A small spectrogram VAE, trained from scratch.
Model: encoder arch resmlp, encoder width 192, decoder widths [32, 32, 64, 128].
Rows from block 7 of the encoder, named by matrix and row number. Rows with one number belong to one neuron. Each number is 200 + 40 x the weight over its row's rms, rounded and kept within 0 to 999. All counts start at 0. After the name is the row's rms in percent of the matrix's.
# fc1: MLP up (encoder.blocks.7.mlp.fc1.weight, 576x192), inputs 0-95
# fc2: MLP down (encoder.blocks.7.mlp.fc2.weight, 192x576, transposed), outputs 0-95
fc1.506,102,182,194,249,202,171,226,132,223,260,233,167,235,199,198,198,239,161,215,181,242,179,188,215,128,181,264,174,157,206,187,155,281,217,147,154,191,280,166,282,186,207,103,185,211,163,198,203,185,215,142,87,198,239,225,189,209,176,182,199,175,172,194,281,242,254,174,166,174,216,252,164,181,242,218,164,223,215,171,153,228,216,217,235,137,189,177,162,212,156,218,255,143,179,206,231,297
fc1.507,098,184,151,160,196,208,100,239,156,127,232,220,189,193,145,92,163,199,188,195,95,237,179,172,203,154,144,169,224,166,134,216,159,229,149,198,185,228,191,194,172,227,240,218,175,195,208,210,206,185,214,228,160,242,160,209,226,183,271,204,124,219,117,230,155,115,210,220,174,193,211,162,156,129,220,218,242,239,231,257,203,194,222,195,232,159,201,187,178,183,199,216,190,178,155,119,198
fc1.508,093,177,137,160,267,185,191,186,223,333,165,194,195,202,209,172,197,220,196,259,198,246,158,246,143,177,237,174,153,198,153,237,234,195,246,143,219,262,207,229,208,190,208,214,282,210,241,154,258,158,169,193,211,160,190,271,290,143,171,118,179,231,166,163,193,80,248,153,192,221,230,202,239,183,171,220,183,297,199,201,211,250,182,267,183,205,268,219,160,195,292,121,222,228,199,234,221
fc1.509,120,157,162,228,205,200,220,177,214,233,202,207,189,184,179,154,188,159,231,152,243,238,199,146,191,213,236,188,268,263,169,213,223,195,88,232,308,188,149,190,243,163,193,114,278,234,263,190,201,253,173,262,200,308,154,205,230,264,170,224,174,179,138,214,229,219,227,194,217,189,218,229,206,141,156,220,201,152,187,208,225,173,250,217,191,204,198,213,230,169,155,232,215,218,198,166,241
fc1.510,102,150,174,241,159,242,253,195,230,270,248,168,149,93,257,213,192,182,213,268,143,212,152,185,198,177,152,155,214,181,201,167,252,190,151,194,168,169,223,217,216,151,229,164,216,159,173,159,239,203,168,161,236,226,121,203,207,200,169,232,198,218,246,132,241,188,198,177,187,185,209,188,128,202,199,196,210,253,192,249,219,195,244,221,200,234,291,192,182,150,187,204,138,215,117,228,154
fc1.511,113,175,236,219,101,165,169,163,180,92,273,147,244,215,208,232,196,206,180,247,167,249,202,154,218,222,264,139,189,154,284,207,237,232,292,148,184,197,222,209,216,224,235,154,240,239,200,169,193,126,163,283,173,171,186,164,220,176,222,192,201,225,161,277,212,160,171,181,180,173,181,240,263,234,199,221,193,198,193,264,229,193,237,170,183,173,185,190,251,245,233,134,184,204,198,199,198
fc1.512,097,233,177,224,169,165,126,278,259,232,216,210,215,188,128,186,217,187,228,164,164,236,234,232,267,182,191,225,126,121,227,179,235,217,153,191,118,192,182,189,193,187,211,156,214,191,146,200,227,126,134,141,204,236,173,155,289,230,163,224,174,199,248,227,272,209,172,208,181,245,150,249,223,178,183,152,213,208,239,212,236,249,191,203,257,216,165,243,193,217,268,185,162,234,231,155,228
fc1.513,113,246,153,214,162,147,205,196,126,103,251,224,214,159,238,197,137,217,211,258,195,218,197,217,248,214,194,200,245,188,111,193,195,235,110,150,188,192,194,210,162,240,121,194,232,317,103,233,246,208,164,171,209,326,213,175,203,215,211,184,176,187,154,240,230,256,300,210,191,235,126,177,192,245,199,203,193,176,221,206,186,192,213,147,254,142,158,214,215,194,173,217,161,175,176,178,191
fc1.514,105,222,208,122,224,176,160,298,209,267,148,255,230,208,176,202,247,150,221,219,228,173,145,234,246,210,194,233,110,187,178,182,144,216,222,232,219,160,211,155,171,221,93,336,228,138,208,169,169,207,176,221,280,205,139,228,182,246,231,241,236,141,166,195,120,274,254,161,199,195,229,245,179,151,239,234,189,238,256,198,180,211,201,191,183,235,210,230,182,190,170,219,206,216,157,217,226
fc1.515,127,208,194,147,201,175,118,238,194,219,200,224,194,206,222,239,222,205,205,217,163,192,205,254,178,197,198,154,97,194,198,185,205,256,248,184,192,248,243,238,206,196,151,260,102,188,212,176,195,150,157,118,179,227,165,218,226,269,177,182,190,165,217,213,209,209,223,195,150,226,170,201,200,187,252,216,279,265,201,179,191,254,202,88,192,195,203,213,208,340,223,154,205,175,175,243,187
fc1.516,106,245,200,158,210,114,265,197,204,172,186,191,203,204,164,260,163,242,210,181,191,225,216,145,96,201,242,264,280,193,163,247,208,203,222,257,140,192,148,204,194,155,192,250,239,219,132,112,183,235,253,191,213,220,163,212,196,206,238,152,250,208,258,105,189,282,189,208,208,227,189,146,223,225,203,210,183,166,199,233,191,261,229,157,249,153,212,200,153,195,176,154,227,184,228,186,192
fc1.517,085,248,127,193,195,237,256,130,151,119,193,286,175,151,175,269,206,218,201,191,227,193,237,202,272,152,251,195,234,219,158,175,224,196,211,176,184,207,157,190,139,237,246,223,247,276,223,205,223,154,278,285,261,206,155,181,217,247,247,207,242,260,207,196,186,244,200,195,220,186,190,155,192,184,236,265,271,199,194,177,242,153,233,173,271,221,218,230,205,237,245,158,207,298,134,214,147
fc1.518,084,203,211,183,221,223,179,233,186,177,231,185,215,167,152,229,184,224,200,186,203,233,264,225,135,169,251,198,252,196,202,199,259,242,184,153,325,179,230,221,247,244,192,203,226,273,171,259,190,201,172,247,234,277,157,229,129,172,111,136,225,189,212,245,148,207,221,210,237,214,179,206,166,209,201,205,183,213,143,192,216,195,220,202,329,196,237,176,254,232,210,196,209,152,213,197,178
fc1.519,092,222,207,189,225,191,191,143,198,265,146,198,180,290,255,235,157,159,219,159,118,96,119,177,184,274,230,208,213,216,210,188,143,195,212,60,187,259,261,232,213,161,154,218,213,224,203,178,224,200,257,180,180,203,195,247,268,296,204,217,138,209,224,222,248,197,171,194,221,209,176,191,240,142,242,236,208,192,119,236,239,232,198,219,180,166,149,256,226,200,218,196,195,221,210,204,250
fc1.520,095,189,149,198,192,157,234,222,162,170,230,139,180,156,242,215,207,173,189,191,235,132,215,207,146,196,234,192,245,194,168,218,160,194,163,188,216,171,217,269,194,275,165,195,223,174,224,206,180,152,134,156,244,267,202,208,181,171,165,173,172,139,234,225,171,219,187,160,236,237,213,253,221,198,165,173,174,152,237,177,219,173,183,238,184,121,258,220,243,213,234,177,158,132,166,297,214
fc1.521,094,180,117,195,144,224,156,190,176,177,227,245,136,152,228,180,205,270,257,198,157,207,175,170,159,202,216,171,158,144,161,191,293,230,234,137,139,151,159,235,163,193,163,162,185,121,140,184,178,239,157,241,245,188,170,161,207,79,211,89,136,215,215,171,235,199,168,228,186,261,207,150,155,186,196,190,233,216,182,235,111,155,134,145,227,196,268,132,226,212,229,148,175,145,164,252,249
fc1.522,088,163,160,195,180,137,228,178,180,212,190,196,221,204,157,162,185,225,216,184,152,204,227,148,160,198,231,142,182,234,195,153,166,223,235,160,158,136,243,161,243,221,174,162,218,101,136,186,248,194,211,220,199,228,276,242,215,351,247,209,188,199,152,258,146,246,243,258,187,186,190,223,199,191,251,180,182,234,241,171,232,142,194,171,247,185,157,253,176,191,246,135,220,241,215,126,229
fc2.506,102,229,210,182,221,139,265,186,173,155,222,245,243,200,283,249,163,203,189,279,144,233,223,231,233,231,136,188,151,229,176,208,167,178,190,188,205,122,188,214,235,87,271,230,193,249,160,249,272,203,245,243,215,182,226,203,190,209,237,185,247,248,211,154,155,159,210,192,215,197,152,199,234,191,161,225,125,189,214,234,193,213,184,207,165,239,209,233,202,256,189,175,241,229,207,179,131
fc2.507,097,166,247,197,175,151,246,116,258,261,183,188,225,225,191,280,177,105,234,197,264,122,193,213,245,260,166,168,133,221,241,192,171,278,255,282,224,235,202,157,255,132,132,207,178,181,168,188,217,216,181,202,218,183,212,189,151,219,137,202,235,164,215,182,128,162,170,219,199,179,175,243,193,257,111,208,198,177,217,187,195,201,186,218,202,182,219,145,238,221,148,208,170,202,122,269,212
fc2.508,112,252,225,184,222,237,143,234,190,125,242,263,221,230,178,283,121,166,204,216,201,132,184,171,194,188,115,175,242,223,271,197,188,178,192,174,216,175,175,177,187,213,214,232,252,163,183,287,160,192,193,238,217,189,239,128,128,179,250,265,190,142,220,207,263,217,198,221,226,171,107,209,199,207,224,178,227,138,186,199,158,161,186,222,251,275,174,254,234,205,163,337,141,214,230,209,175
fc2.509,112,249,254,216,191,197,148,240,177,183,190,246,197,202,220,268,182,210,210,219,155,151,195,146,243,204,277,236,218,185,237,177,144,174,314,219,104,217,223,208,255,217,151,254,207,173,163,246,160,147,175,156,226,221,228,176,188,180,217,228,281,177,278,205,230,175,133,133,174,175,203,204,218,222,243,215,223,331,249,103,54,203,165,180,211,188,198,226,272,240,230,137,191,157,269,239,140
fc2.510,101,279,198,218,199,184,198,226,180,184,131,243,229,240,120,138,176,209,200,152,276,207,264,218,222,248,283,229,234,233,177,234,171,246,229,188,212,262,157,247,204,263,202,209,192,217,238,227,205,252,232,209,165,218,248,183,179,248,288,197,243,198,204,265,162,170,117,216,235,205,163,217,230,237,201,242,198,126,166,184,151,185,214,171,173,190,99,181,239,237,253,181,219,182,225,164,183
fc2.511,117,157,213,193,149,270,149,204,150,258,181,225,159,231,186,230,223,248,171,153,230,139,204,179,147,233,153,175,319,269,130,199,171,182,182,162,175,247,208,179,183,228,176,219,152,168,226,203,238,231,179,123,147,201,222,172,168,132,211,192,264,174,214,72,213,195,213,230,210,205,205,228,219,236,184,101,225,198,233,242,180,230,178,223,249,241,231,157,203,170,193,199,200,195,224,231,184
fc2.512,084,202,145,200,150,229,121,174,229,176,253,180,195,224,206,218,154,194,223,187,224,219,154,248,171,239,225,173,121,204,239,194,197,200,241,168,249,166,231,134,224,226,193,115,151,194,167,215,236,206,233,234,208,175,249,228,150,262,163,182,255,231,160,168,133,237,249,218,226,209,195,174,184,203,207,171,160,197,210,139,182,262,237,223,199,193,195,226,231,224,143,217,206,196,190,258,207
fc2.513,106,178,241,157,197,255,201,205,255,273,163,161,238,150,181,184,294,198,167,164,216,243,199,211,161,226,228,241,200,177,253,207,209,116,300,184,194,229,234,195,241,187,233,217,213,32,297,227,196,172,222,231,158,212,173,251,167,183,172,246,137,171,212,209,180,205,138,170,162,159,304,242,176,191,165,209,190,231,210,177,174,204,204,168,186,193,227,197,192,224,236,210,252,242,178,251,155
fc2.514,098,167,187,239,132,187,183,122,171,187,222,204,197,236,234,199,178,216,187,163,186,141,168,228,174,212,201,157,216,121,234,261,243,232,163,169,194,174,224,253,186,226,166,71,167,238,206,237,229,246,202,190,181,167,195,161,245,205,135,127,262,161,267,224,210,144,187,248,211,212,191,179,251,209,179,196,217,241,149,257,215,202,194,287,227,221,238,218,201,262,216,182,228,136,174,215,144
fc2.515,108,223,209,216,207,220,265,132,212,145,209,149,283,191,176,183,198,185,208,198,195,225,175,145,247,201,210,177,240,201,143,189,193,225,169,102,198,144,204,142,217,205,219,118,299,179,203,205,216,226,176,212,242,87,198,210,191,166,232,168,209,255,144,221,179,251,186,192,272,222,228,281,203,191,260,180,259,188,229,200,196,168,204,289,177,223,245,207,187,376,178,171,173,245,193,150,262
fc2.516,106,179,198,180,186,221,203,172,205,180,183,253,253,177,190,185,237,239,218,166,166,204,103,227,263,139,190,199,137,192,229,159,125,257,158,142,202,96,202,169,228,230,194,229,185,141,175,219,202,151,173,205,236,181,254,279,251,186,181,213,190,177,187,235,215,247,209,268,167,156,208,230,235,157,232,192,225,166,193,221,244,164,217,224,186,274,222,233,138,193,203,270,186,166,203,207,166
fc2.517,091,195,217,221,235,191,175,214,192,249,155,175,200,216,194,91,166,191,179,195,171,253,222,124,141,193,196,223,182,162,269,188,214,229,230,177,203,241,234,240,264,154,213,201,247,148,222,192,201,227,102,185,130,230,200,211,208,172,169,242,205,159,255,174,192,139,195,227,108,276,226,256,196,218,206,141,134,170,286,190,219,280,157,179,160,195,213,220,202,202,169,241,194,129,244,195,223
fc2.518,085,174,226,262,188,230,176,197,126,160,203,211,223,183,248,278,240,187,210,221,188,178,182,126,286,238,232,225,196,211,176,171,152,185,229,199,93,210,266,177,216,172,233,169,167,130,252,199,219,259,205,199,209,206,229,161,246,161,270,210,253,222,231,146,231,177,247,172,203,226,191,204,229,198,166,162,185,186,152,188,190,205,128,222,158,168,157,253,175,200,185,161,196,196,123,184,231
fc2.519,104,165,165,283,126,241,193,170,182,177,170,238,180,155,132,195,227,326,177,211,199,224,253,222,243,83,179,199,230,259,173,188,185,205,234,318,218,156,132,157,214,237,176,220,204,211,240,215,257,157,140,126,248,183,308,147,142,177,228,181,209,192,187,166,157,259,246,240,226,191,234,206,142,182,208,164,153,212,235,185,193,183,191,271,166,287,212,189,186,176,142,171,184,173,138,216,198
fc2.520,098,245,238,223,185,241,232,133,184,246,183,249,169,286,135,161,173,162,236,212,209,236,186,191,247,202,164,184,180,198,233,192,207,151,213,200,186,230,236,187,152,180,168,161,180,250,174,177,222,191,211,234,135,181,219,143,197,202,268,258,228,329,129,157,178,188,266,242,210,179,195,187,200,200,226,225,242,197,268,231,158,229,265,145,205,301,188,196,159,187,165,222,175,227,261,138,180
fc2.521,104,152,228,228,170,219,161,213,233,242,201,108,203,259,140,207,171,170,173,207,176,246,229,155,223,139,220,216,227,148,229,178,153,205,194,201,239,236,248,219,192,244,233,198,215,189,209,217,181,159,242,150,106,158,230,223,160,283,194,285,207,159,192,243,195,174,190,211,170,152,180,238,260,209,214,258,165,198,243,199,276,205,298,167,171,161,151,285,269,221,251,184,245,251,257,149,160
fc2.522,099,213,232,270,207,190,228,124,212,215,178,240,189,211,245,216,119,160,218,253,150,218,141,175,187,174,272,245,259,226,245,142,232,185,197,169,194,186,182,177,145,264,152,217,236,174,278,200,172,222,160,160,213,184,204,191,176,147,182,204,145,203,255,166,184,172,211,188,236,208,190,190,222,184,228,217,195,166,170,248,238,203,234,247,217,198,309,155,160,180,213,232,218,134,163,191,162